Weights of a small CTC image transcriber.
Model: 7.64M parameters, 32-pixel images, arch wide_resnet, activation relu, depths [2, 4, 2], widths [96, 192, 384].
Rows from block 2, named by matrix and row number. Rows with one number belong to one channel. Each number is 128 + 32 x the weight over the matrix's rms, rounded and kept within 0 to 255. All counts start at 0. Numbers have three digits each.
# convs0: first 3x3 conv, stride 2 (model.blocks.2.convs.0.weight, 192x96x3x3), inputs 90-95, a 3x3 kernel for each
# convs1: second 3x3 conv (model.blocks.2.convs.1.weight, 192x192x3x3, transposed), outputs 90-99, a 3x3 kernel for each
convs0.42:156112151146084111105158110159129087165092106188098126114082108117080139087106142147112087139071143118121123116157122134185092147147129103109123137132168118089040
convs1.42:091112128078186115154144064077055194114076235147113228144149174089093137107124067144153139150119210153093088119140145083167085185124061101192125152087059112110122182185138169156116143154159103150135075116101106115183122090104118159155118130156182142118049099174114093111
convs0.43:161127128137095182119104131159097126140117111135101101130156149161090137140109094164142069118101118107154122102107101177116162159133194101141101099158109151102114
convs1.43:132150127142106142133130059131150177172120096112126102083065114169146159153123108150155173134134119118084187141138105132070131090103124146058169112129095164089080140122143158130069136151130083086055117174148111114125099136076089096121134122179081116105117113141133152152
convs0.44:149098125107135114116114149123154091157079131192170149149132120112084146147132123183081073118107154100113101161176162120118174107124080100141143122107100094136078
convs1.44:052143109085129106130123151119144130150172159109108115153171153103104137139098153148158116084112059116132181150126098101127181122147110091092191187120125156069162122109127096154093101157167112126108113109059093139112154115138179147151080087132130112138113113109105149151
convs0.45:098077108129168183137123118098151132116164125110143120150144117131166154123098166064122128123123151107099111129126052105144080172166163099152127085155114094160122
convs1.45:127069117060084141201113089120108093087089158120095104116184128097144149133119154031174090125114170115120070151109167127102216093194114076151188129117164181140101056123091130049127147117122149085145165148086120142135167152097143133113087114132151145112109130125108131094
convs0.46:105115092155216108117145098168155131141127100165112131115113141137085153137155120140137095162179146107120173151079140105112120107165148136122097170146083117130134
convs1.46:128172094138106110110143119198127143105126124092149166120134122062173182073108131128121136128117112154093111155127076155103138105105172158100110086129110170090127096066117137141119136110162084172133131178082091076153101157076158147110098131161120158123132168160154159174
convs0.47:073085175129113099090164134102129111084152096173132120132161145127081141118112123142109063166087133078069121139190191146163137141176150120112085140125128104106101
convs1.47:106161183108152114186149116128130134133099177162087087096184105156118137137129136161147112128126121111145121116146076133134121113117144118164099137104171163150132132168138078091141132141147054158163091134115109188085132066090123095107111090108174130169144126159125104138
convs0.48:119165114137099123143092164087087148139101148129136157156090111112119082106162129159120137101084178104081152129105125113110177148177131106112122094184091130128126
convs1.48:140087119138107107076113113112149211139102159112096138091086094097124073098146133099140078147104081157057105142116147113103133133011225149160143073085166128126094070084157102108106098074101189130121132175107164140137137120076147128123078115013087134165144162157163086126
convs0.49:140080128140172129128117115127084122144123135090090154064099128135105117191101092060075138131113126174146133075126098111207160146102187122185119078115099160165152
convs1.49:088192095133173133088148103107177165152123107081157136148178118158170111102142137191144131136083156171122145103140100122141090143116145116131161141135111164115123215163142086169100153099143065117157147124082083100137158160139139116117118117116139097154130108179158101099
convs0.50:164102095156129197063147150107104141147116126185131110106174137104127094133105119092184143144085136072137092170147183138129204123173164141111149156144132126115133
convs1.50:134160221122086159131163133147124154140174169094120202117101129087112164134118051097131117100174078101022159162112136079166119116167153182158156092102071139126127108114137110089160170132124108099173114148163185162090074140157152104120091121135121080144132115101134118147
convs0.51:120097099090122126115128134047171127124155119162092145111162140120088117110149140152148131081121135163100088148100121155128080114117128190136109120129100094118125
convs1.51:078106135162100185104113104084151173153129131126092159131095172144129134136112110132093122078128123129097142130155145092167148144103077120112073124120156158171105094119112134102103120129125123144083169088150140117122156149121126125131133088114135139146151113190130148150
convs0.52:121123121056123142174145208181155158153124152142141129116103068177038080114101132070129166137143122153102144150086087181115146124159123183158109081174130144078146
convs1.52:150190171175152100109147131154102145159135063160111163136166104147129145155163149104140123183148142121111088171064151092115145123147110099070119128159101075139191096103162090121140099143136189104196108105110088122169160033135124075135168115119102193100061137154099114137
convs0.53:111074127145116139103140163163131155138114114112161133191135152144152158148163143099097123124091086136155172141106126154111120081141123122095140161112106153158199
convs1.53:162152107141127112132113143170103104183099113115144097116108149121071126164129103138183117079105086118168108148147077126100127091162091153052157131164105112114074123126126106141148142121154125160086088123141159110118064135107165101062086117122147122150139123143123132112
convs0.54:155118140147108107175152136141167056102135133128172127139148163104142170117124135105156074139154187089158119146100093153139126118110063126123125128148130129114160
convs1.54:154123164169127166121125134132143079145058120163098132133114163103130147184076133120144071147082149119150100159099079105172122181138131122155111089088081155175138144060130086125124133143167122184182156127136161121135106125132120132165144133150078125126111102170143094139
convs0.55:117138105138101102124117131149163120127120135127078080151131098093119139127126167228110112097158122141108161056139149106097107119124080078122128114066147164176072
convs1.55:163118115127108088147128105088167185090096110116149141155145108121104181165150134130107111175190130092112142114118091094133132134142160113134125119100107123203178126171071131129102127147134113116124089151148132122168124102079096138125128146156197126132096128122150071156
convs0.56:126103102101121154174148113096138133177154098175124161082157137125121160118120190097114151091209133114109075159145116120108163117113139127074130109119120096107099
convs1.56:139121204149094133160120155176026195225070152171121105138129144153114168131143054141089127145100135097123134173074226106152190154085134153171078165122102127076145128101139083122093104142088219121165200041123127106121234106165175116131109062129157161112094216074181083090
convs0.57:141103146127156116142163097119139129088066129106092143148119122164119124109151154124144114119099148179136130066151087122097107130123147113102114131143132197129119
convs1.57:152172114134097124129195143154042122158142124176123142111115074160158133118186150096164171160068118173191091132151091093205116112070175115114084141128102117139111108124088086124114139117112166144120110147108077122124082129157096138084091147172204119148117142074151126091
convs0.58:112148176122079086137138111130141149144135113119159169107150128138099166125124140121144129140154131139149136110166125081068162107157137118122096120164169140139128
convs1.58:100136106121152137088153129086177069200145156100053130122127136074133142107094075153130177108092090116096096142168079152073165072188163207115114116089165116145139173123192114125131134142118124142122150123100132153124133100118134126166156120117154115087104096151082175153
convs0.59:091131126116058109171122144150099108155135119111125104116111167130124161135106166081067121062154124122103089075114091156071107127118110160165137114141144113151112
convs1.59:111124140190141157095147075136089064169132073108174112152086138132145142115119135105160163103085084085132112101169056140091130087068155192090070122171174164132111141135090147062147142143118122155095135101145109070146174105109102077189126081123143109126156098112146136130
convs0.60:153157118139069140105130128123148158056133103114139104126124107074137091164131130096128116150127095141136093164165072136059135093078140095180112088113140131154118
convs1.60:100149136082071151122051149117119090090161147166096107108147151157109119086115089161136140139144142117137183154127151081134146121104129157075157125125149172121153129136083092127093152145151140086149173115090092151094132086137125144140113128131114139171166102125129120127
convs0.61:073114165108128069124130123148082117123115118108119126119133105156120073153134096112200095120102099098123091080078087108172157185151173175083141146146125110084090
convs1.61:120141184082129138138111106136140161149114097122136132150106118139118127115171160114100115138166159122099129120137147129133147147194127090107139114123155148149141103138086099102100159110099091127110146156088137070166076143147114131095105173130175126148130124149152131128
convs0.62:127119118157119121157138148127158093136098123107092188164190153099085110120085074075139113127121174103141138160147138157120202081176204075170092047158123128139128
convs1.62:104169148073169181125098150157129200123152090142095140118171172164174138177152164144162161155178146138147157106122064112115123170128110202105103129152139125082174156120137124112085143118130089153204111134128165140126123111108143120079161112118106139186142138113110083094
convs0.63:105087131121143119152091135085111092131107121110075098120051127140110157154119097084093106119119133182118131114144090151087148155125071110110128116127080133127173
convs1.63:129160130112172079055101148118109132164128103106132135086108091159159156126178126110157110185168146197162124097134128116090200129103123141146137151199096141172169137144161129108101125176123159154161135111090142137099083149092103071120102116142129109167139062142139127143
convs0.64:148173086143064127170100144104111197120115211099134189114116099175133115176155164099137106149093137157177143148108134176149104124102133119117076053171204131125139
convs1.64:135079144108149128115146108170126174087036119159122145135162123106109126154093072171110121090141104079162119041097117136106143123129101126075099172109152097142127143141158151156114114160170164072137197045079145142112110137076145139163157112181140143166109106098145105135
convs0.65:143126141141149089109148131102110117136122107136096150124115114176115141162197125155110063095136136120132111155127087178145132093108092185099133117120095119117118
convs1.65:183109039087190145156146112123150137136102160135081086117163124175128134163103160056102163103134136111121153155107052030150125170194114142128151110040146121201113209158143123096104124114166131113067057184140107117110101148100118126146195079155077087143051125083140140141
convs0.66:134085119089121113098137129154133139084081091122106120131138138133122113068120099120184104159107130156109143120081130158096151118094128103127161137185144112063153
convs1.66:101113076153131152144199111161090152129141082130194116116145097141056181182065066191153117102158130134163103171163146076158115109126185149131105150097112173077091152133096170098141130124083155085210112131066170090109181127155129073122095083142111118142063078118145169076
convs0.67:126166101163151151097115093114112114190127118218148126151152149085148100100082188131090164146145116067158140136089202091065190084110059119093132141176137148083143
convs1.67:145191166132046136145144172192082080087120179150152133131106098152098133171054146163116128143088120072197074201116167127119129111158111141094145188102120127130040113115070092071185075142134147111139080137175143136120131133140089128136085098126164084123081138092136142119
convs0.68:122118166118138123116082071141106112121131193114182123147109138105150121081114142111104139143165148132083104144121129101118132129144094186095102216180083125072106
convs1.68:070097152082125201132081199138164149091138120109169112050107145128114133134125118124145102091182139114145101060170119193087129086172115165130145188206125183152097079145136088102148093079118091138168184141082163138105150157125179097127143097178118103116210138147078149127
convs0.69:118160129138112116179139065133148125098099132137096165160077149091136119120122100134113111143146172098164135135138160123052113150173143102193087160159194143122142
convs1.69:156150143076153122141158127153111138160178116123108127117144105069110177112137169132182165108108098211123143096126141140202172129148119187078095105139129120093079096092180128163163080149093094123127117106090133098127119124104116119133154118127083143113140122108156149152
convs0.70:106123096140101134122107125111085142124095086146113131148119097163131189111152155073118110093151126166095136123125119065163163124141111103141098135105137143101126
convs1.70:166122081155098130155128108130123134133173139180096129114131112122095101122106094127114080095125161122122100120167167071146137156110134162056093145105170130143123157141053096155086052157130142108116143088181068171169183108127138135122141117139160145135129161108152051185
convs0.71:113112173123084091139114117085154113126148092102115083146144122115152143118107159129132130161168116102097128085105133163124109110084111179204113105169160151137117
convs1.71:109132128114156134177107167063120094147056153131138132067153136083102145114141068120136104119107102147184116070134111170109121155172221158132131231098141153111109152165107159146123172146127095165123162137114144171145160186171108136140196077099158100158086121140052144079
convs0.72:139114174138131143152109112160102057110143123113135123099139130118129141145102110133110130130117142126174114076234153110115087096138116080105176094101097113145161
convs1.72:111151203132128155144086100141155034126163091143151145118110103138124118093116103136123125104158159151061152082137120096160054099082183110153151133105098092148170166130152099151107103154174118125186087176063124089061078176111082155093081147117104085144195082173146127123
convs0.73:089157128112144143176124149148110089157090099098111084120069100093103127136143100160070108138130074132139103159079150109133129146152088106093152153141116069131151
convs1.73:120108143120130124084161143056144132094144132113189130098181128105185117108124155179143142109198147131151125143160111173107089110091134087138092103120155124116121116112105170114149133118153114148097083150084158132146159053122131119133140119110156110129085131090150109186
convs0.74:136112119136130108136154145153128135164105171139168112124120104165046166185119091115190092100128135152149158189136118164131129188129123113159105139115105098118109
convs1.74:121090132109095169161111165072188130132182103147194101083127123050150166139088123142148167116137104141135113098133176121116195120139106126120131152141118098165115106131133096119203145109124120145119149154095098089136123083192161108109099105139136152110063169162101132121
convs0.75:167110146164085174147124132103141109124143105111127125125090097110147105138106143079075186125106102135224178141161149188131138030100088146177123088104111178062076
convs1.75:153164168088107147104127147136107161136185129130117171083145114130139097132126119138159123097091211165162124150106105141103072175154103191154147118157140177073128186116180079153114144161133120124173103125126167192096123110164165177129126128123117127144111118101117143095
convs0.76:084131128131119097184144115095141086097120095161088113137130120119115147092105150177129117124111102123096134133102117122091098092119156127112136101148128083115157
convs1.76:133124103145152153169107121139134097106163140094149164131153124112161137136115111114146116142111042106103119065106130164083097099122155108195187099099165145088185122068120085124112092134141158131163086136125099144112175156166094132126135087138120181106134094151163117145
convs0.77:116104185078179130131124088108090172115123156140123139174091105154155095142148127111083161149103176129176118104089138081133155142166083076175169159112181114138163
convs1.77:123167113128101162124163135061146151090140127117172104151096112072122164116127117115124154148144132139120109179090150102130116113120126180148070179127132082074145117154165103127126149094117120117131192104162111176121082138117064118112102115135094120158155106132136155153
convs0.78:170136124121145128090118138061151108117144117089153133098112135111145086088092129116161107086145113132122123073086126055210131135130133144114096147095115124154147
convs1.78:093105121142092194192143161166139124090179115133115160173132106094176154125080196138133109118158130104144163138062147128103120125061118140183118177157084159153118185108102154104122139105125095118154116175136159150114155080178121120126173126126061134087139136099087125103
convs0.79:095121118119148128150134070091175102118148098116109109113119147115161137105140122133160100105091128111163148097134109089057105123151098064102163137169144138112073
convs1.79:118046047180125148107140113055091147166084152127101137109125155103119152062133068151122123125090148105118126138123087149054131077211198135165138132106143050136124142148106168111128133148188123136175148141121165088148093102145097206162103109144137137121126129218122131129
convs0.80:116119148095157111149141139104094171093144159103104123112156152094149158115106139122126065162169152168103152071153116104103172136093116088126104159144082115157107
convs1.80:176157085166120119152083106127135123171137099140156099147164153125154126128126132152157123106105141196105138103133151100194171127029178126062176104153122153104115157107132120171138160108132167115113160096139161108125117131159132114160175102124154082150136125098105154133
convs0.81:111101129089132181181141136121138149126156136138163114154151122127120206093113133067157107127129063127168137145129080112127170115121162153125112141091109084127100
convs1.81:111141040106152178118104086089175112047227156100072154094131090051178161111147150100143124159085151088125127134104126171133114128155124127152201148086103074076162162088127140161105098127065177121122074158099132103139141114117118130117150126140098185105097100136147077178
convs0.82:130100100112097134174112142129132107063109045083116074168066152171126105140158119141158105114082154127100123132171085103138114174105182195156142106156107119084181
convs1.82:102113093088127154135148105000183135141118126208175169138129108129173105112072155150137160170128123144020139126113155108079086078114129173095142096160100082104158075105155147166096075106089115106119116127161172168122143134120128125128161099122112144135170184106113157080
convs0.83:157163086150168114176157115111142119153084120120140135148086093062113071054089192152151104086103103155179166154145112130118067131153125086119106124039165062143105
convs1.83:152095130144151162133105228104187106097109122155116111093129178129079106096061149125120077119115181097143077145089141103097108068133120154108154152152166127097111101186174132112127128100167165130077146131169129168129112133108104143166084149118093173102125137098155135080
convs0.84:157176106127174136113124084147126175193146074174143068113161126112165144169138171125127159144159105089076122098131102098133175129146191166081125168115070097145143
convs1.84:114152141079155164130132154116142173135096170077078154139145104084109161148135135153124103123147076061178180080157085126106069113101130118164166114122181080123129106167160161148146178144124092078187179127134096143088102161110120146134135144114113105076160129071114147119
convs0.85:122134178084120122102153096122123124087084130115100116137125135104152096125069089123154076143097111138169123157180187066135094118083116163161142091122086147130115
convs1.85:193115165146166189107151104124074146171125093132048147165108110169095139126120204139169136112144141098161090162138099136102150146105120114182144090126133121188103152139128127079160083147189106175117094067168137121193076156091176142103147117123171041160119125173137122114
convs0.86:150110082102066145121141121126117099143136147142133115089145160073118155086122178180135191143118123102163060101121096134071042142127185121079127146180098107147130
convs1.86:043159061088165100096118157100146102114103157107099140118162089127160097100121091107123111083101079089130179125139179219119170151124080111148033140150190115132088103109150119119200109126151134152154117146070173097169109153141134183148123136125129177155131098120092154134
convs0.87:142103101081121151055197098119163089136133139159152170111160128136128088100167086122091085142137100189125171125141153111153066136115075165077122128119101153162077
convs1.87:122154092039097144137079142173129113112114113181087111122135085126112173121038175136114115088146109105125162127166120103116142110242139142107134160092088141204125034181126153171148145105098152131118165098129118143138114089128127120120088148085165145147077113092163130114
convs0.88:126086126123114113148129144134080111140089145143120123182131107126139114100110126153112110140080113099111155218036147143139110087150145090153109177096189106100112
convs1.88:103137152130070142137156144168149107096058152109127105144148115082139112129114151101113143118145125071182148140104121190188090084111210127152150148095084103122194156154103053161125135088090087127143168141092099186132157145075102169094088122109171167130113132132102102138
convs0.89:134094095141144097103079098115068124119085155114099142117107095113122182110166152088120126130126130136143120104104095219142132116083050196103080175114110095122178
convs1.89:112159098206171130077129108174108085127145102101149123141134128136090150146111112154116131126064140143061138219138127135148108128212087125112104101156129142186160136125083192142139160113103085072166108177128136180082142123096169062106164107123138117162129121146151109152
convs0.90:130137109135152088142158124142108098081151087104108142141111081085127121118140114125119165121147038141138146104102125092125102125153157091071131139132150175124161
convs1.90:102086101144124037144110178111105072111109114190157119126122127144131117141089050120128083153192121094108122140108125149071121179109169161152096160100092116090176056131105172088192095091171091084089111154082127084089123064137182118089095211175152144049122112094181130223
convs0.91:115068106191094163112167102128214130170177124096162147165064074127115139122102090164182112128143127142140166129073142129129122151130064154115172104163091142127124
convs1.91:158079122120057140124115149111085066119084133150155123108164152129144128090077096119159129110143123092081132071153154126062142085143109100135088096117074152153093085102148066148130098146102109118109156179058177081132114168126185131065216153110074145200137173177090122141
convs0.92:110093108135123157152076113165150126142128110153128122126124102115115144136140189081150125113091112116121179099099130114109127095191147129131128078094135138184113
convs1.92:083086178129190125165156097119163114090131138152141113116095169158108100170165181152132133114119121142154099133112141141162126090095126081115160158130135165130128102139158169085165084172082141212081085162157128127121125119113127126076133111122169118103119149129122112155
convs0.93:127060181101104160106146156101118121110088113120087109169064176195106073194106076125139097132252121145095120119141121083191121125064137071142063102074171139141118
convs1.93:102146152150150125135183119129106098135105122077169121115146103154146149142153091118152181135102130118217178100084131159151095147114145130187132179172152132122122138153142150146086157125188094158173117130059116160158129105134132106135096151105143115126175089113167154156
convs0.94:175074111158120115117084116154098122179077093166133117150126094127090134097107090130128098136109137110128160076167136143104172101143133135129153097115130146141148
convs1.94:201173178146128120104127131159145153162160116142159192114148125116104197191124092121149142153113171129079117100143145101133176125080089145104118116135133116139157166145199156066151127143073156101150138075139192145100116110123113136118100136109134151086102142109108110094
convs0.95:128094191142144093160143113129081083121115176120105148173057144111144117135121085107080114185130103114178145170089120139094161115145098120167113116097132115114148
convs1.95:184154093074087138161119108129134070098135122106100164146078110155077131139102138138138095138125195130137153174202110107102151155077148123100078093126189121152106115146113181148132133090130088108133132099170112083155127099161111125133097133092229131100168096118114148162
convs0.96:132119107147078147172140173135174237116136183111074191068156165143157095138136053166190144148142079138120105125122151118075111123164086125127126120168100095127127
convs1.96:162159120173131074079136138142051147215136144073073151146080085083105117134103123168138118176088087107183165126154149120135163136115093153175066036086168145146156099097113117114061101109162154125070073114124139088122126152104144105116106148109142148175117089091143127106
convs0.97:096106131062129136116131108090084093137114109125125184166102127184128131107130173137093100135152178162095138124129149109202155142130088105107125157087178092123078
convs1.97:167109129143120114138074151168082172136133085118098090119175124084096102152097134126161162164150104081121180150119149095134029175060192128080091141071132169148161126146155157134134165116152175154125149097096113129090146129097162102154103060156054133119056134158177116124
convs0.98:166079108118127113152179115124109081068145150137128116102092118097144153116138137154169161109101129138146123151126095111093146127163177160121110075116139096092152
convs1.98:141076111121148181109106158170125136161149122084121140113081187116130179143094137133146113173119158159135065143103138134094116097114146081102161158144132145153116100131138165132121151122106116148136213107174141142125154109096159118133122183152148068139086106155133117154
convs0.99:158150177138100117149139108099120079109106148124140097091150131121140165092127054121077115130097178146168151136160103064150097134076155113072150174144100126077139
convs1.99:087050149134135182114174192097126092081142182185177116129084149114103065192140134099169101138103077117153159095131242175046132098147201166139156115133178116115121148161205211069139077142070149154150090107053157064119175132124136177042098182078089136084152190132171075175
convs0.100:122106164138109124110134151143089107141109113164131114117097103120109147111117135102167153111114098107114115163131100193153152130162162045103122111178104129100128
convs1.100:090166085147118092170145124034231142137142092109098136128146112130070090167151158138131152123135106110145146110087115172095083116104176104162095076139124129090089115126105088116172195104111083132126096115060115104151108127111132091116132064142128126040085105110116168109
convs0.101:170151176086061083166143145102110107114158135103117116087121164155120162153098122146142109108143064085162114136189133098146199117147113127157142095121133145075134
convs1.101:114135114116131141119114153176148195229218106087150099110127122052099125122133069178170137055127121160134046097135116117097104117146138200137160144111106078144143115189132115154108116133118081173098124110151140112152159113076128096151134155040133155158153188138071126066
convs0.102:122106105141057118109175097128117092111131072112132150095078155158147094091105095194066136191092115132132149108104135076142063157081173166099220152163093136126148
convs1.102:155103135100099102128086072198134084071111215136066186140122093099092101144115072131161106122123115153144143154083137146211137137138172090116078114092129167114159071135097116198165081117108131091207108099141137151099116127123090182124095121138106091124141109142146115116
convs0.103:085176068121123100164115122162131073120094102140088110093095157079139080076126113107112153117193081115124162137181144146158136141178132123099137149127190096099042
convs1.103:147169160146116138081086187157180104134138143120087114119176187060101135122118133162100139096108144171184112176113105090162127106176127126130105160128109148108192118113128104155146168091127137142086157119088191113162137174135150148139128075130105120086125133101120139113
convs0.104:116073091074128137099119179153149167170138155172156164149096132166125130217183102115162117140096170103134137122141170168120100154121112166077077118084193173189110
convs1.104:168135070156156166132198055146107143138100063112143139126161111142148126162126089158113084112185165168115140130071166115051102106173166150147098161068104110144146151129163065122057088136103128088165131115112116145100108134056115125089140164073127156116119070125156141137
convs0.105:126172126131146132143087147054098090066124075128185124129175119128105135084100188115138125137125108157116146084157099142083099132118139101086120135089134117122115
convs1.105:140110116183154182147076144081122152129140124099130139123104116180148105165091165138147140139109132169030108141120112103115104121073104138083127093088189124101121137136134113129036094105150133129172121128165114113161125112037105140151113120170094099136095109105080122101
convs0.106:167120087110086115109125129125154118127082150130121124121100136131115135194109136138143140080104125149097154182125092115144140182130106157146136099125110116181175
convs1.106:105162145105107117105132128187095154133116107167128120096143120124139127079129150097134129154095139187175111167082146156163123170146176166122106099166100147135176135173111119149144122108164120180099095110165179152117116129097099121142151097125141126110101130123067141110
convs0.107:088107141110155172183219143110127169123073172138129137092116118123105158130133186118151125100109122107176115125114068097142128113105117145115166088132063143081160
convs1.107:134106127154151163094110171093065137134160157098100143112082172131106124101166103144139202162159148137130111173090162122139055174140162128112100134061136082126151117150119150078139093100164173142144051129151109116134152151120123137112068167115110128144136138133148128106
convs0.108:113127118107112071101112105177137202182156192155142215119096088147114128147088128119104112130124080128143116170180134110119148127160071166101193149113086151122146
convs1.108:151122082104078108049126101158238096105183163108166155107153142152172105120139115171180110094138083129093131114081127068175159089159121154131113103125145112129148162123143116142120112129129171105070150131097127162099133124115169100164071107061117112129183141139145153129
convs0.109:122091146181104127201125143090141130101163142136158114136116126137114136125135135150176084113102185112108120150137095109120187161132146147143073048116144111133120
convs1.109:115119144170127120140119127115134124150127155126159103068128149119150132123173109131117113113131123187120066147136128143197094140114187134124123089170205170113112147110098127145115114118128125097141158091150096151101145085119094101104132128136070174125135113136122104115
convs0.110:055115110164135154105129104042112183171096189079123186137092072107146140119086126148074126073128167097144079101128136100143094133146153118105123120134157153173097
convs1.110:070206157083095128136149121147167084036105147106136157154130153068140089095111116184107134128140154158125136141149142116158150117099104118148100095124186127086143094170151110131078112150111163101119150114127138115077147180149139099113116169088188144087129176111148130145
convs0.111:126098190175150197104195134133097102108092084125131113091140141149147112158043146128112175129148160104107141095145118138110130117108182081133176138155134162121126
convs1.111:058161167135069167095163153157114107152108089115138110109133098126139112153114147089059123126146100182177207125110113155172142119127139116141125139196082146038158096137162090125064136086100097099068149108086138133098121109161119106134117142125148071109156161125127098124
convs0.112:091111094180113104142171120181155164121128122108105101183111105164115089130147089118098173127098175118128138113089115173162140103160136086129126148106091120065119
convs1.112:091123143163133142093101145140087148113097157170103144085132089185143118192123124137150130201182171113125152132103121129171107123119112127157149117123090145147137160161178088105105105098132098142215123168106116069152115137123115131141124136145109109090110126128088141118
convs0.113:082137114174148116138175145187131097165113095112167108129095138100069109137115147142128126100097148111151147109155170146117056137117109126140158067141161159136171
convs1.113:145159066136093119133085134142184079118097179096147132146095128126118173098096129152089099179132157129092137171107119116123157133112130115122104086105075135130106114159153112100134110112183117186101117094182152125108123144159142114162124094150094083208126132131053153138
convs0.114:121144137094131144136195088105161131115131149098155193150112175162130164155167079126174207140147175163147127102096164153133129127145096126153191117123155101099073
convs1.114:150108148061142178117149114117042181087135103129118182129124150148149103115148102160156121095154129109148142134096132133033176129143070125126132168157118119155138118125121114143146145146124177179165155083126158114096199141098157103129112163138106128098125159087106147101
convs0.115:159189128086087074141098121118127114124094136148092143130128118096115122114129104106117133153111097120113138102061105109154098105123157114126146119157089107131157
convs1.115:096134193206090115136144128097117110067067131074178137067139088148129116154162154127107130104093083157080148079183073141092160169187150132108169117122170129157104164155066140122142180167090167185037135139031099168136086159146125142110101128116169113120126126122081103135
convs0.116:133138098102152117101117148181125141149147148156156115130129074114136090117105126129131098149146108132150152138108097115138120141102143176113142075148089145047163
convs1.116:159028092117113161126118143117128182155164195109172099167153112100140113098135108083113152163132099147160136115159123141173201088167098163037164147092087147121177130114099110129065096168165151105050080148086187181117116120189060112127140134145139153146103084075116134147
convs0.117:153138139098151111132123135125105142107095131132096135156113180117096129092134083116137136175142100132093101176144087120108114151127143125137095098134131118101140
convs1.117:176136112192125141075153063047175087140065089162097100129137130143118140116147100109141162185146109162189134147108136105111111146104153160075148102152150117105206097139133131134141120126132101182094061165150077197129148106125157123152130090123154094111108115084118120147
convs0.118:130118183131116116125170093213124129213146176117082211081119141102145125137130087126152158086126143112116173094124064113073136098070166103162059098126166132088138
convs1.118:116119140102140112116159077114156180100144127158115127077170175098112143145144137124186153182086156152170079156096090112074077161122133223142086137123142103088127152076115114126133121133113167051171105124179137076097114155136162102122072124127099133103122193100138107097
convs0.119:141145121082076133119097119119132145145157133128129099062125093079152125088127111177158186157163131088186148139061171101146150165126115074053097207124157112101135
convs1.119:109182139116182062156113144100094186163093121123165108221110119139116179080124216138167107112112135130152105056070143144171146157133122162148086096136074144097128141165188185103111155116114164187136191102079108117134162148104138119179084096121172169170118170115130150101
convs0.120:138076222115118131121136057136113106189141121079082172123142132159106045132150139102081108126123109164091172062118080116112140107067084135148156117107128189167129
convs1.120:152114132051176101131148069143146157119090155097158139145113161149149162130154150123142134126160132124132104132105113197188126130162105078145130132164202105102105124074221116104128108092104063124156037143125088141180063106120139118150157101107107124140108180139132126145
convs0.121:136150087115135135078101092104125159125118155140127112095160121093078128095103138178180135151099144131150062079106135118132107111069126111125125097099120146085140
convs1.121:125140163124125112216115176127217133104119113132082120192107098132141140154157142148146164112089124128083116065128162118068145101064066128162125133169194161084131073143126103176073077150118095167096121149108106150067067134107077125095102115122150108102122081107130119084
convs0.122:106118116140082107104130126123131101113137133162159120160172098148154129078145113137176157074138074150122094166195157131141123100082117153172091081132163058121145
convs1.122:178201093147093139131123081177106097155117148136115104145154094156144139128157111140149098102073092124106145087117131174097146039098120157033095097167077143159100190152136080142097078126109144104105126132138117139102149127141091144091100142162094124147122132164128157123
convs0.123:138085116086095127114149131146189139145140110146118086112103157197171106119155114089170144130115151120090126061114168088146136093164085201126066146150115104116122
convs1.123:107109085148140143101190125127092154117174193107135139108137101070150136150115142076178162089165136093123138129139109097121134125112145131128149111113160192098119112099122153121156155111143160153109191125098091108127161107131166140108136129088166050139062173133062157132
convs0.124:127099110107155149114131125167099150128123136144156145126093165151113158172121108169111171064105108107083132111123125125130096145130108141107146100113152138205099
convs1.124:154080120154146145080153085022125151021192125106092143126162083166161097116147084037118122131113188110106141124089151159133148111181072102078133123111126120165106077112093067125173116136182129144163104164170065121108048104197153089186147188137121149107134118123129139075
convs0.125:149175125128123118095135096176114112095124153116093174122146127135162115133131114113180160078119163126157124129088123122083056120164153211153183095093080126187146
convs1.125:158093127141110150137159128129140119097204104125143176181141120156158093125137119129131139138067155092139128131106131129157079255068150141106080110130123076171105135100136166115116121145138132129119099078166129113085152153179130093092171180126113100116132143061177115181
convs0.126:186145120097211134095068079092115109119105087151103071126114113111122132123089087099141152136142100118093158159110097167158074120086084107185123147103164088092181
convs1.126:155102144105144145175122059083138099106209159108151147129151130125134142137088131130141137126112117108131113069074111118154161157110139180082123149131156090123075172120134099145220091140179074079099058147099148112177092103145148135141104143091064159140168101092119142174
convs0.127:099157128120121141143145130078125156150134179130137131065069189113053184128060158111123167131132084082148118119078129132030081105125164109145092055108151201092093
convs1.127:153068172118162179141145108139109175160126103140120078087097213103107157107167115099220085087092167100183169175109140143154157076177130198057174152100051136092165086153168134139091138168162127052135186145124120156088157197142107134064120146143119157108092088135120104144
convs0.128:064131157093163207133163107096096174156139166137106129131198063113153145119169169111186116084151132147188113165121168101134112103120161097133074155199152117137193
convs1.128:148124112174101080149148113117129170106129150130126045099106089144127105097138111122134118108145083169148174134101104095171100115094157212104080155060143122109104132091174127090091105108137114092098178127107131141164129158094129134112139135110113121174168139163129064199
convs0.129:118124157097117150171122097155165126122071092060125102133159101084077117123115105104139162142215117110100100195150143135114114117091085132093068084172135108098155
convs1.129:139127114139025098171113207178077215189127125167148107118104151120059147127096175140092114078149157181137089165162127154217121102075162099125112142065190097181106165141144151119085136132179115157124153070135063103120139112142075158141118165150124128116065136099185137144